config = dict(
    task='super_resolution',
    beta2=0.999,
    precondition_frequency=25,
    one_sided=False,
)
Rows from block 5 of a small image super-resolution model, named by matrix and row number. Rows with one number belong to one channel. Each number is 50 + 10 x the weight over its row's rms, rounded and kept within 0 to 99. All counts start at 0. After the name is the row's rms in percent of the matrix's.
After each channel's rows are labels from the 100 images, of 14976, where the channel reaches its highest value: "strongest on" is what is common among them. Only what is clearly more common there than usual is listed. The data: seven-segment displays showing three digits.
# convs0: first 3x3 conv (model.mid.1.convs.0.weight, 384x384x3x3, each kernel summed), inputs 0-191
# convs1: second 3x3 conv (model.mid.1.convs.1.weight, 384x384x3x3, transposed, each kernel summed), outputs 0-191

convs0.281 078:48 72 52 48 67 56 40 59 66 53 34 64 50 54 50 57 49 38 56 53 57 59 32 57 47 60 56 37 55 52 50 59 54 36 50 53 63 41 54 60 33 53 60 53 43 42 54 53 69 56 52 60 41 58 56 57 47 63 44 59 35 62 47 58 60 57 60 48 60 40 43 33 56 49 38 30 63 56 67 50 71 55 46 47 49 39 52 50 50 68 64 53 44 54 42 49 40 45 57 40 47 61 48 43 56 45 49 49 57 55 50 43 62 38 38 46 30 53 71 36 49 60 51 51 40 63 61 64 52 43 40 56 37 33 36 69 66 56 37 55 40 63 42 61 40 44 38 48 56 49 54 58 53 57 35 58 48 45 63 35 36 51 64 50 28 52 55 36 58 63 55 49 56 57 56 47 41 57 50 34 45 64 61 50 48 51 43 56 58 46 37 46
convs1.281 082:51 48 37 49 57 28 49 68 40 55 49 36 48 47 45 51 46 51 57 46 23 46 63 61 45 52 58 66 33 45 27 31 55 25 42 51 45 44 47 61 44 59 38 47 68 60 51 40 64 34 45 55 45 49 40 45 39 40 51 19 62 60 52 35 55 47 27 53 68 52 50 59 40 40 34 57 36 45 38 55 31 65 47 55 53 63 32 59 51 52 52 59 46 45 43 55 57 50 50 51 56 57 46 55 58 50 50 53 32 49 37 44 65 62 48 48 62 45 64 41 59 44 47 41 62 56 61 40 36 54 72 53 40 51 40 49 40 57 55 40 48 49 61 64 49 48 43 39 56 36 50 38 54 45 52 65 46 55 53 59 52 47 64 49 52 45 56 57 60 53 47 50 39 53 51 38 57 39 54 68 54 47 53 57 26 37 52 54 55 55 38 50
strongest on: glare

convs0.304 078:57 54 51 56 35 62 47 57 52 52 58 37 57 58 42 43 24 56 43 44 49 39 52 45 50 65 61 50 40 45 42 54 46 40 65 50 54 43 53 58 55 57 41 47 39 58 47 38 43 50 24 42 41 35 32 52 56 49 49 49 40 66 43 40 38 51 51 50 54 51 65 36 41 50 39 63 42 54 44 67 54 49 46 40 73 56 41 36 29 52 58 49 68 67 27 52 38 50 47 36 49 53 59 46 46 52 35 42 50 40 48 37 54 60 56 37 45 37 58 44 44 60 54 43 52 67 48 37 56 42 48 59 35 33 49 56 47 53 45 26 58 48 61 61 35 40 53 42 55 47 44 50 44 47 46 56 56 47 39 48 53 62 59 38 39 40 46 41 38 56 59 43 56 56 45 42 55 38 62 56 48 57 59 59 43 50 44 40 65 46 72 52
convs1.304 081:32 67 45 59 50 55 55 47 40 55 40 61 61 47 61 53 33 45 36 37 69 48 50 49 61 50 35 59 39 39 58 55 59 54 47 41 41 51 49 64 62 34 66 79 54 55 61 49 73 57 44 56 49 48 48 48 50 54 41 42 48 54 67 44 46 47 56 58 45 48 42 35 38 45 59 52 54 48 71 47 49 50 54 41 49 62 47 63 61 53 56 42 36 50 60 45 38 67 42 42 44 48 56 60 54 54 30 40 53 43 46 52 30 58 45 66 50 61 39 66 37 39 59 37 61 43 40 46 55 49 57 41 60 53 60 62 46 54 63 50 62 26 67 46 54 58 62 56 48 48 51 49 43 51 54 47 54 56 64 57 49 47 42 46 48 43 66 58 55 49 63 54 39 51 60 48 51 52 24 32 37 44 43 44 47 68 43 34 60 41 55 48
strongest on: dark on pale

convs0.188 072:66 42 53 47 49 64 71 53 50 44 21 41 54 49 46 44 51 48 66 40 50 31 45 63 57 49 51 44 73 77 45 57 66 48 51 52 44 36 57 52 46 27 67 52 47 52 52 51 57 46 37 66 44 62 41 61 42 54 43 27 71 53 46 43 72 34 45 33 51 48 31 66 54 37 47 51 56 41 46 60 46 41 51 63 54 46 41 62 36 53 50 36 56 55 46 61 49 51 53 31 46 54 37 44 61 50 66 48 55 55 43 34 35 49 56 53 44 40 41 53 42 57 57 44 39 63 57 43 65 28 69 53 60 46 44 67 31 54 54 32 46 62 46 49 50 50 46 46 57 51 49 63 53 41 56 61 55 59 62 68 62 45 51 37 59 45 51 47 67 44 57 43 47 31 48 60 60 46 72 54 39 50 54 44 63 37 44 53 40 50 60 66
convs1.188 084:58 67 39 54 42 49 44 68 57 48 45 53 49 54 68 50 45 55 58 52 50 41 55 56 35 56 67 59 44 48 59 40 44 44 51 23 62 56 42 49 67 54 51 38 62 58 59 41 68 42 56 59 52 47 56 44 49 55 48 66 46 46 64 54 46 41 26 49 56 58 51 46 39 54 35 38 44 39 49 56 57 29 35 69 76 59 47 33 36 53 44 41 49 42 41 49 41 46 39 55 57 32 49 53 62 48 51 56 49 50 34 58 54 51 55 63 53 47 52 36 40 40 55 71 52 43 54 47 44 52 50 38 48 67 47 50 61 44 61 58 39 51 64 58 43 64 60 30 47 63 38 37 53 61 48 71 38 58 47 43 50 64 45 51 49 46 50 49 33 46 56 43 37 30 53 49 52 49 46 33 59 49 62 51 40 51 59 77 62 68 46 61
strongest on: third digit: 1

convs0.315 124:46 48 35 58 47 52 56 48 53 51 43 47 50 48 49 69 68 53 56 54 56 54 43 58 48 46 51 63 52 46 41 37 60 57 43 52 31 64 29 51 51 39 41 54 36 49 45 44 42 39 27 43 44 67 69 49 63 59 60 61 54 39 51 63 50 41 50 60 55 87 33 89 49 48 42 37 61 44 45 60 74 47 64 61 43 42 45 49 49 74 47 53 41 51 47 57 51 46 60 44 48 62 50 49 48 55 43 56 34 54 32 46 43 49 45 47 48 57 54 48 54 43 41 58 41 49 56 35 64 55 48 44 19 58 63 21 42 43 53 38 49 45 54 31 61 50 71 40 48 55 50 62 38 38 54 43 47 27 61 50 47 37 38 77 56 62 59 47 57 53 50 51 49 60 62 62 48 39 60 51 40 61 61 52 58 44 64 65 56 53 50 41
convs1.315 111:62 47 34 52 44 37 36 50 51 48 65 46 56 35 52 35 53 45 64 65 62 43 33 63 60 61 68 46 47 53 42 44 37 40 56 51 62 52 47 61 45 57 46 37 65 52 43 56 59 46 36 30 54 54 41 34 50 58 53 58 37 59 43 39 57 52 41 45 56 48 63 62 73 40 53 37 36 64 52 47 66 57 60 52 47 51 31 51 72 53 46 42 45 51 60 54 48 53 16 49 39 46 50 38 31 34 61 56 40 56 52 61 16 45 54 36 48 49 52 55 56 42 43 47 37 52 64 40 57 49 56 63 43 50 65 49 54 27 49 64 66 57 40 61 53 50 32 61 36 53 44 56 54 61 50 63 68 56 54 58 45 48 46 51 48 77 45 41 43 44 69 50 34 62 50 34 30 43 52 45 42 40 58 53 52 51 39 43 55 67 61 47
strongest on: dark on pale

convs0.309 093:55 65 44 47 50 53 56 36 60 61 45 48 47 54 57 57 40 51 53 61 26 53 52 56 54 57 73 47 43 55 56 47 45 51 48 53 59 63 60 50 55 50 46 68 47 54 69 31 52 39 70 52 44 54 49 59 54 56 67 51 47 64 54 58 48 40 46 58 51 30 49 42 69 47 33 44 40 53 46 52 64 66 47 47 49 38 64 51 45 34 56 53 50 52 62 53 40 51 43 33 49 32 28 34 76 65 52 56 39 42 50 70 50 60 54 37 46 58 53 33 51 42 47 49 50 55 49 44 62 44 38 33 40 43 51 42 33 58 52 42 56 54 55 57 50 51 58 52 54 51 50 58 58 57 58 37 50 54 51 25 47 59 41 67 44 46 32 66 52 54 42 45 52 36 66 61 38 71 59 41 53 57 51 43 63 49 63 39 64 58 52 51
convs1.309 097:27 41 58 42 55 54 43 45 36 48 45 60 71 40 56 35 52 49 47 46 68 36 54 54 67 55 58 57 45 57 40 55 45 44 50 34 50 53 65 52 43 42 65 59 38 50 36 51 44 46 48 69 44 39 23 46 65 53 52 46 54 50 43 49 62 33 40 45 49 48 46 45 49 27 56 45 50 53 46 32 42 57 55 34 55 51 54 60 43 70 56 44 57 21 46 36 44 52 53 53 49 54 54 51 33 53 45 63 49 56 38 26 40 42 48 42 41 49 46 54 41 54 60 54 35 47 57 41 53 53 55 45 58 40 34 69 37 66 55 46 32 47 49 44 54 50 67 37 48 64 54 42 37 47 53 40 61 61 56 46 48 44 56 54 44 55 37 46 55 39 51 58 48 44 46 47 55 45 45 48 42 52 44 46 38 55 49 44 55 40 51 70
strongest on: dark on pale

convs0.133 081:45 52 51 51 55 55 52 52 38 33 64 52 54 49 49 62 58 55 50 50 55 41 73 47 48 49 42 54 56 47 47 54 57 57 50 58 57 67 75 63 57 54 64 53 42 42 54 48 65 49 31 53 47 61 29 47 41 49 50 26 49 42 36 44 47 60 53 46 32 55 35 44 49 42 44 48 56 41 58 37 24 63 49 42 67 64 44 61 60 66 41 43 44 53 33 58 63 66 37 48 52 46 48 51 35 49 54 64 52 56 66 39 39 63 63 55 56 51 50 40 62 38 43 44 55 43 49 36 38 34 51 54 40 51 52 66 47 50 51 54 37 49 44 45 43 61 37 44 47 68 50 58 52 41 42 50 52 61 50 45 58 58 55 43 39 71 29 61 52 51 55 66 30 55 44 46 52 49 66 54 46 72 54 57 43 50 46 57 58 79 61 54
convs1.133 082:47 55 43 34 46 52 40 53 76 35 79 36 52 43 48 47 46 59 59 45 60 50 49 65 52 34 75 40 42 57 50 65 50 54 54 59 61 60 39 50 59 58 48 47 54 66 52 39 48 39 63 42 78 44 51 54 42 56 56 62 60 48 41 72 46 52 31 42 52 41 61 60 44 34 51 53 56 51 51 60 53 41 44 67 46 68 32 57 45 44 53 42 46 30 55 61 58 54 36 56 38 55 58 56 53 35 62 61 51 32 50 57 49 51 57 48 50 47 49 52 40 35 43 49 41 59 68 42 47 61 54 57 43 50 45 51 52 44 45 63 42 32 50 76 59 37 57 53 66 49 37 40 41 27 33 57 61 56 40 45 38 47 53 63 55 41 44 50 51 45 41 47 48 29 43 63 53 36 24 49 52 61 59 46 59 60 54 45 63 77 40 61
strongest on: third digit: 1

convs0.113 122:76 51 45 55 47 53 49 50 51 41 53 24 45 62 47 55 50 68 54 35 43 51 51 64 47 47 36 49 43 46 58 54 47 46 48 42 26 46 54 61 47 79 49 44 33 58 38 49 50 55 40 53 45 52 76 36 63 40 49 68 41 47 64 47 31 39 43 43 48 27 44 69 29 46 49 29 43 65 57 54 49 44 50 54 38 55 45 46 28 54 52 48 61 39 59 55 56 44 48 62 47 54 47 39 51 61 59 53 37 47 41 43 57 37 65 46 58 44 39 41 55 47 49 54 54 48 44 30 41 49 51 43 59 58 50 38 33 44 42 66 61 39 39 51 72 55 48 49 29 58 51 38 31 47 65 44 49 55 55 48 66 55 38 41 69 51 53 38 59 46 51 39 55 53 30 58 47 42 57 50 35 44 37 59 51 61 53 41 39 51 38 48
convs1.113 118:58 33 28 48 19 35 55 52 61 40 65 41 50 57 36 46 60 58 84 50 61 54 59 38 59 36 41 39 47 49 56 38 46 32 46 53 51 67 32 46 54 40 44 42 51 42 40 44 53 34 44 42 71 47 73 44 51 66 57 51 56 48 39 43 55 53 45 49 65 40 51 57 52 56 51 37 41 57 73 54 46 61 45 57 55 50 48 62 58 50 51 51 50 52 48 50 53 70 34 68 49 51 32 67 29 35 58 48 56 42 52 42 40 35 52 47 56 51 60 76 47 34 37 51 61 39 47 46 52 44 45 36 50 51 64 56 44 52 47 39 49 45 44 70 40 56 40 55 46 42 49 57 35 60 55 58 41 54 38 47 36 42 60 49 60 44 48 58 50 60 46 41 45 40 47 47 69 35 36 47 38 49 51 48 52 60 45 36 56 48 53 57
strongest on: dark on pale; the digit 2; second digit: 2

convs0.206 087:65 65 52 47 58 48 39 32 32 54 38 54 53 64 60 39 39 55 64 54 41 67 62 52 55 60 42 48 26 62 41 61 48 55 43 43 56 52 58 65 49 56 59 50 35 50 47 38 60 56 65 54 47 63 52 58 45 41 53 39 60 58 29 41 48 45 56 40 48 29 31 44 53 49 50 49 48 43 59 45 47 48 45 64 34 50 51 59 30 67 65 62 58 64 51 50 51 42 59 52 56 45 58 49 46 55 39 67 48 49 53 45 47 46 33 55 43 46 43 51 66 41 48 52 42 61 34 45 53 49 50 32 63 50 45 58 48 52 32 21 49 52 56 42 64 73 48 50 63 58 48 48 47 40 50 45 48 33 53 63 53 52 47 34 56 47 44 38 54 46 32 55 52 42 42 54 40 42 54 36 36 64 35 59 56 64 55 68 45 46 46 43
convs1.206 095:60 52 57 46 46 71 59 52 53 55 60 57 54 50 54 46 48 47 47 35 48 55 66 54 55 30 43 56 30 57 54 42 67 54 42 33 49 56 64 52 36 55 52 31 49 57 52 53 51 34 41 46 33 43 57 61 56 58 44 34 48 56 54 67 62 40 38 56 65 53 41 58 36 50 49 52 44 46 57 46 29 55 36 35 44 60 32 43 33 55 52 45 60 58 43 51 54 38 63 43 49 57 71 52 68 59 41 55 47 36 27 51 58 41 52 43 21 53 60 58 70 53 45 59 71 57 60 54 48 62 53 62 51 55 50 48 45 65 45 45 39 53 58 42 52 40 62 53 53 42 43 37 46 48 35 31 57 63 56 47 32 47 59 54 38 62 43 51 56 45 56 54 48 53 28 47 56 42 47 61 46 55 69 65 36 70 49 63 52 46 43 58
strongest on: third digit: 1; third digit: 7

convs0.142 108:56 70 51 46 51 32 54 48 33 44 54 48 44 67 45 49 52 37 46 39 67 65 51 37 40 52 41 67 38 34 61 40 66 43 55 55 53 41 51 56 39 60 61 47 53 41 37 56 62 51 50 65 49 55 59 45 63 45 54 39 51 53 51 68 39 53 50 22 45 32 36 69 63 35 58 54 33 54 41 47 46 43 50 41 62 49 40 44 49 58 62 32 48 54 59 54 72 56 52 47 55 46 57 59 62 45 53 68 50 53 71 47 65 57 58 45 38 54 35 55 69 56 50 46 45 52 58 36 56 53 56 56 60 45 49 54 38 41 48 83 53 51 65 58 62 48 46 49 56 54 46 36 38 64 45 58 56 42 43 46 42 39 55 63 45 73 46 36 58 53 43 51 38 42 52 46 40 47 55 39 48 52 34 54 60 38 64 60 50 55 47 69
convs1.142 103:64 48 55 29 46 47 48 51 64 45 41 42 71 25 50 42 60 45 57 48 48 64 47 42 47 33 51 65 72 37 61 63 45 53 54 74 40 64 59 57 48 47 67 39 70 44 41 43 52 40 65 34 51 53 56 54 65 60 39 40 43 58 43 59 38 43 61 64 54 53 57 43 46 53 59 38 42 42 26 57 49 43 54 52 52 56 44 42 25 53 54 27 54 32 55 42 73 38 70 62 55 47 52 54 60 50 50 46 61 72 38 42 40 47 70 50 35 47 43 66 55 52 54 56 56 53 46 56 66 39 49 60 56 60 39 44 52 39 65 43 66 57 50 54 32 56 39 49 48 39 53 51 46 32 51 45 40 61 49 39 40 55 45 46 45 49 60 52 56 65 71 52 48 45 35 37 55 54 61 68 45 58 59 50 35 41 54 45 61 38 30 53
strongest on: glare; white glow; first digit: 4

convs0.197 099:65 65 58 56 46 63 59 31 48 60 54 37 67 44 58 38 40 49 68 60 42 56 44 47 49 55 34 51 52 75 58 65 52 62 65 52 54 45 65 55 53 36 63 58 60 41 52 35 60 76 30 71 54 56 74 65 57 58 55 60 53 43 53 53 28 39 64 59 63 49 53 73 51 31 32 37 49 55 55 47 64 56 44 44 53 54 56 48 40 42 40 59 58 65 44 46 52 38 48 38 60 47 51 37 36 43 43 55 24 51 52 54 48 48 39 57 57 39 57 33 63 49 36 54 47 71 31 38 50 38 32 50 40 49 47 35 52 57 42 43 37 51 49 59 67 41 48 59 48 44 67 53 49 32 53 25 36 54 54 47 43 51 41 78 47 42 50 66 56 52 54 45 35 42 55 45 47 41 43 46 52 54 58 48 56 46 51 47 50 56 45 35
convs1.197 093:56 43 43 54 52 50 47 32 77 44 57 49 62 43 63 44 42 68 51 55 46 62 57 62 44 46 75 52 56 34 41 47 45 50 55 54 49 41 65 46 45 41 47 47 32 45 55 56 40 57 46 49 36 65 53 42 59 52 64 60 39 45 47 40 40 33 56 39 54 48 54 57 79 54 59 51 41 51 35 48 29 46 60 46 44 75 34 61 54 66 27 53 65 53 54 46 60 43 39 51 43 54 45 46 60 21 40 50 59 55 52 54 53 52 68 48 66 55 40 54 38 43 36 54 44 53 35 38 48 69 34 54 37 48 61 52 55 50 45 55 42 63 41 44 55 56 52 50 48 59 54 32 56 45 46 34 45 47 66 42 55 47 66 49 46 50 42 39 62 36 61 53 57 48 46 57 65 58 47 48 61 53 62 43 67 48 42 48 54 29 31 36
strongest on: glare; dark on pale; white glow

convs0.57 097:53 47 55 48 36 50 46 41 31 45 44 52 65 53 57 57 48 47 62 50 45 53 56 48 49 41 64 21 56 55 56 58 49 46 53 47 43 46 57 60 56 60 40 74 53 55 61 36 50 65 52 37 38 42 56 49 42 59 53 51 45 43 29 47 45 53 66 37 53 32 57 63 49 46 28 49 57 37 34 52 61 48 35 31 50 70 39 37 48 61 20 50 60 53 39 44 60 26 53 54 46 45 59 46 42 66 51 65 47 53 47 56 55 39 53 47 47 40 60 41 41 46 54 41 41 47 29 37 44 50 42 54 61 71 59 46 64 62 26 55 58 52 52 56 39 63 36 50 42 37 45 52 43 45 66 34 60 54 33 37 64 49 45 39 52 56 37 53 52 54 58 47 67 55 31 54 49 49 51 51 59 69 46 50 51 65 45 42 36 75 51 38
convs1.57 104:51 61 56 40 64 53 56 61 54 43 48 49 47 47 37 44 70 48 59 36 35 56 43 57 65 52 33 57 65 49 52 42 41 48 48 56 38 55 41 50 41 44 64 54 50 58 49 45 47 52 36 47 66 53 46 62 49 36 50 51 72 46 54 64 59 49 50 39 42 54 47 60 56 44 49 71 46 57 61 55 57 70 58 64 66 49 50 46 54 23 64 53 37 47 53 67 47 55 56 57 53 50 36 55 55 49 54 49 54 56 61 60 41 57 45 63 78 65 58 48 46 49 49 47 66 53 68 64 49 56 33 31 47 69 60 56 47 69 53 55 63 40 27 49 44 53 49 51 43 29 40 52 51 44 55 60 54 50 47 64 52 53 28 48 56 60 65 35 54 55 57 34 44 62 62 79 48 50 63 52 52 54 38 36 43 20 56 50 42 41 41 52
strongest on: dark on pale

convs0.82 106:42 59 48 64 57 44 33 33 68 43 45 46 29 46 56 56 54 46 48 48 42 53 58 49 52 35 51 64 28 62 51 56 55 49 65 50 61 63 62 42 47 51 59 44 45 48 63 52 42 49 68 52 46 34 70 50 55 41 22 55 57 59 54 49 42 50 50 58 39 57 40 55 42 46 52 43 48 59 55 42 44 75 64 36 42 60 47 56 57 47 51 53 46 51 31 49 50 49 56 47 60 59 56 38 38 38 41 57 41 49 38 38 43 65 48 43 43 43 58 74 62 51 52 55 42 61 55 38 54 60 50 51 44 52 42 39 49 50 54 43 54 56 43 51 63 46 44 40 46 56 48 53 48 43 41 49 57 46 66 51 41 46 49 48 56 50 48 65 44 43 50 44 41 46 50 54 47 43 53 44 48 45 55 39 35 53 56 36 46 42 26 63
convs1.82 111:56 45 65 57 56 56 46 47 59 41 63 43 50 54 33 85 48 70 49 29 56 32 53 49 44 54 62 49 49 62 51 56 64 58 40 48 55 51 36 50 43 53 66 44 53 65 46 46 38 55 53 52 43 44 48 55 57 43 54 46 62 61 64 41 49 46 47 63 45 26 65 32 38 49 57 49 52 45 59 69 43 46 48 61 74 52 51 43 58 60 47 56 47 48 34 47 64 46 54 56 61 49 45 37 35 61 38 55 60 49 50 61 57 50 52 46 54 53 51 38 49 39 61 41 48 56 62 59 40 55 57 41 43 38 36 50 63 23 45 45 35 55 36 27 50 59 57 48 58 32 45 54 49 45 46 38 49 43 44 67 61 70 42 54 71 50 41 48 61 58 39 44 60 34 34 49 56 71 67 36 43 53 49 62 34 51 42 58 51 60 67 73
strongest on: dark on pale

convs0.223 095:63 48 50 54 51 55 51 54 63 41 41 40 53 47 40 46 54 56 61 57 51 65 46 35 58 45 60 35 56 85 50 26 64 52 64 58 35 42 67 54 59 53 53 37 48 50 50 55 67 42 36 69 53 58 51 55 53 57 33 53 60 43 60 48 45 40 44 59 49 54 48 64 47 44 39 59 50 63 41 27 34 45 57 45 59 42 49 49 46 41 40 51 52 57 50 53 54 36 59 46 65 61 49 60 27 54 50 32 64 38 46 61 41 44 35 58 38 39 47 36 41 46 44 50 44 55 55 33 65 45 51 61 39 42 42 62 50 46 48 39 52 52 39 49 53 45 39 45 60 55 61 33 40 49 57 56 35 55 56 48 50 57 62 65 54 49 41 72 54 69 42 56 52 31 59 33 31 49 54 54 36 58 59 58 46 57 46 49 51 27 56 38
convs1.223 084:47 49 51 55 31 39 54 50 43 64 62 60 44 64 55 69 54 63 44 50 42 61 63 59 57 55 58 56 28 44 47 41 57 68 51 34 65 39 60 40 42 15 63 60 60 69 61 51 54 34 48 66 48 55 31 55 53 55 62 61 61 62 42 46 42 64 57 40 31 55 61 62 63 47 54 38 47 37 55 50 48 41 34 52 52 43 62 34 41 52 48 65 57 57 43 63 40 37 41 60 41 64 34 47 54 32 68 44 48 59 50 47 52 43 34 55 59 63 60 68 49 46 55 40 54 53 63 50 49 43 55 50 71 37 24 48 37 39 47 48 41 38 52 50 45 50 52 42 43 58 38 55 78 58 55 60 39 50 47 42 58 54 43 42 41 47 41 49 39 28 52 33 60 51 45 54 44 46 32 40 48 50 46 40 41 50 60 42 52 57 50 54
strongest on: glare; dark on pale; white glow

convs0.360 116:56 57 44 26 41 39 49 33 48 42 39 35 60 64 57 43 38 58 38 46 27 50 63 43 41 47 55 60 31 58 45 16 48 44 59 44 49 52 59 48 40 39 51 65 51 58 39 23 46 65 56 63 55 62 51 30 47 35 51 58 53 47 51 45 29 42 51 55 50 43 43 54 47 52 44 52 58 46 67 65 35 58 53 45 47 55 52 63 45 58 47 60 63 46 74 48 59 53 57 46 50 53 40 38 60 49 56 57 30 42 49 57 53 56 37 45 47 54 51 38 65 44 52 51 49 53 37 39 39 59 59 46 46 51 68 45 46 59 54 48 64 50 51 55 58 46 58 58 41 51 65 57 54 50 52 36 31 54 55 58 31 45 45 36 69 52 33 66 39 51 39 37 52 42 43 64 56 40 46 53 26 46 51 53 63 64 46 54 53 53 56 51
convs1.360 112:45 50 57 60 46 51 59 60 64 61 49 47 37 35 62 63 47 59 45 55 48 42 45 43 67 65 58 55 59 60 53 58 51 68 57 53 73 38 28 60 67 39 60 57 71 55 48 42 67 43 44 60 37 58 62 48 37 38 55 60 50 75 39 64 71 50 50 56 46 45 51 42 50 24 44 47 54 48 49 40 38 57 51 46 56 46 49 53 50 81 46 57 43 39 47 56 59 64 48 59 53 34 59 48 47 67 48 46 30 58 41 52 46 48 63 51 73 49 69 58 34 47 69 41 56 51 57 70 60 66 59 40 55 53 51 56 55 57 53 48 20 50 45 56 43 46 70 52 62 60 55 42 66 56 56 68 49 38 51 48 67 45 53 68 53 44 52 37 47 48 55 51 56 50 63 44 37 47 42 47 44 37 42 57 34 43 51 52 51 52 62 55
strongest on: dark on pale

convs0.0 116:55 57 44 52 56 51 39 54 48 52 53 68 54 42 50 42 35 50 51 56 37 56 46 49 53 31 56 50 34 42 50 31 53 58 67 58 37 54 52 53 34 51 66 58 34 39 59 43 55 60 59 43 48 42 56 27 46 67 41 49 29 51 53 43 34 45 59 59 48 45 51 47 33 32 58 51 39 41 27 38 55 53 54 48 41 53 46 38 43 44 31 60 45 69 51 45 61 58 47 40 71 60 51 52 43 34 42 71 46 34 49 45 57 40 54 48 70 45 45 46 42 34 51 47 40 56 36 47 70 62 51 51 46 53 28 52 54 59 35 69 43 54 41 66 46 70 53 47 69 46 63 40 42 50 50 41 48 41 48 37 43 64 67 61 56 57 46 62 43 45 45 42 39 59 46 48 47 56 44 43 49 44 50 58 28 46 62 47 33 46 47 37
convs1.0 109:63 51 60 60 55 62 36 61 55 47 68 43 68 43 48 55 39 37 55 69 59 46 63 48 44 44 43 56 44 65 62 50 56 44 40 47 43 51 67 54 32 46 40 54 45 54 42 40 47 63 53 41 50 37 46 43 67 52 40 45 55 40 55 56 66 47 51 62 56 61 53 43 55 48 59 61 46 65 35 54 53 35 56 38 56 45 46 63 29 54 40 58 59 60 65 34 59 48 70 44 62 42 47 65 59 64 49 41 45 55 59 65 49 57 52 56 50 53 58 42 54 61 47 45 45 43 57 32 37 48 51 52 55 48 49 48 38 50 48 49 55 49 58 50 47 45 47 61 38 41 29 54 48 44 48 49 78 42 53 55 59 56 54 49 40 40 43 57 57 58 67 62 44 53 47 44 55 56 51 67 53 58 43 44 54 46 51 51 50 54 58 58
strongest on: third digit: 1

convs0.336 096:49 52 48 46 38 57 64 31 45 58 53 34 45 61 61 51 35 54 43 59 48 40 40 52 43 29 40 56 40 56 50 42 29 64 67 48 41 48 49 66 41 57 61 50 37 53 49 50 39 58 46 55 42 61 41 50 45 58 68 32 56 58 41 49 23 34 53 47 62 59 55 34 62 59 38 51 45 72 48 27 65 55 55 53 35 45 61 56 55 45 61 73 41 51 58 56 55 51 55 49 52 42 59 52 54 51 40 62 42 29 56 61 38 36 45 56 45 46 47 45 69 54 44 51 56 57 40 34 56 46 41 39 38 63 51 50 33 43 47 38 53 39 59 38 47 57 48 56 46 47 54 37 44 39 46 34 34 33 58 49 44 44 53 50 53 52 42 54 36 41 47 46 09 51 57 42 49 38 50 62 58 50 46 53 61 42 66 36 35 54 48 54
convs1.336 098:47 59 51 53 57 51 49 43 47 39 49 61 65 46 35 35 46 60 48 63 53 47 65 39 40 50 35 52 47 48 64 50 52 60 43 48 50 46 59 54 50 50 42 75 53 35 46 54 57 53 60 39 61 44 46 42 48 65 31 39 41 50 49 36 30 60 65 53 41 71 40 47 57 51 46 35 68 77 54 66 38 43 51 38 47 51 57 49 51 63 41 43 46 32 50 54 61 54 53 59 72 45 61 43 31 67 45 55 39 57 44 60 58 56 56 37 44 47 37 52 26 43 30 48 25 50 54 43 58 36 56 48 56 65 53 46 44 41 55 40 50 58 61 48 49 64 42 48 57 63 47 53 65 49 57 48 50 56 58 42 50 50 54 52 55 46 53 68 67 79 66 43 70 41 35 45 47 48 65 52 35 37 47 50 50 37 41 46 55 52 46 43
strongest on: third digit: 1; third digit: 0

convs0.130 087:42 60 58 54 55 41 69 52 38 48 63 28 58 53 39 67 58 71 58 58 49 53 54 60 52 61 58 54 51 35 50 73 74 44 60 53 55 48 48 44 54 56 63 68 47 57 52 59 68 42 42 56 45 38 47 49 62 45 48 31 43 62 53 56 35 40 55 47 50 43 62 48 41 51 44 54 46 58 43 50 39 51 50 55 51 31 38 35 64 55 48 57 56 56 57 71 49 36 43 60 61 45 60 51 49 52 56 68 48 59 52 44 40 36 53 32 44 52 44 52 59 54 55 46 61 53 50 38 44 44 46 36 42 33 35 57 36 42 51 42 55 38 42 54 49 54 61 57 50 55 63 50 32 59 54 64 39 56 63 62 54 47 54 52 61 46 43 46 37 62 57 56 45 60 43 51 60 53 56 51 55 45 62 47 53 50 54 41 44 58 50 46
convs1.130 083:36 52 52 69 48 41 55 50 46 46 48 47 63 44 36 48 65 50 38 35 68 65 56 52 40 41 57 67 48 59 47 17 42 50 52 37 45 59 48 66 41 33 56 37 49 17 61 55 52 66 51 16 43 54 49 45 47 48 61 31 46 45 55 40 59 46 48 45 63 72 51 42 59 40 61 65 57 47 34 61 36 47 65 49 55 50 46 53 50 44 58 47 28 45 42 44 54 56 53 35 39 48 56 56 46 26 52 53 55 50 45 46 41 61 42 41 60 53 55 58 52 40 49 63 46 51 49 49 49 27 57 74 44 57 53 51 66 50 46 52 43 48 55 48 50 44 60 50 58 44 43 48 52 51 66 18 58 52 52 38 57 66 38 50 42 57 50 40 47 41 51 46 46 49 43 49 50 50 50 43 54 34 67 47 36 53 41 59 42 40 61 42
strongest on: glare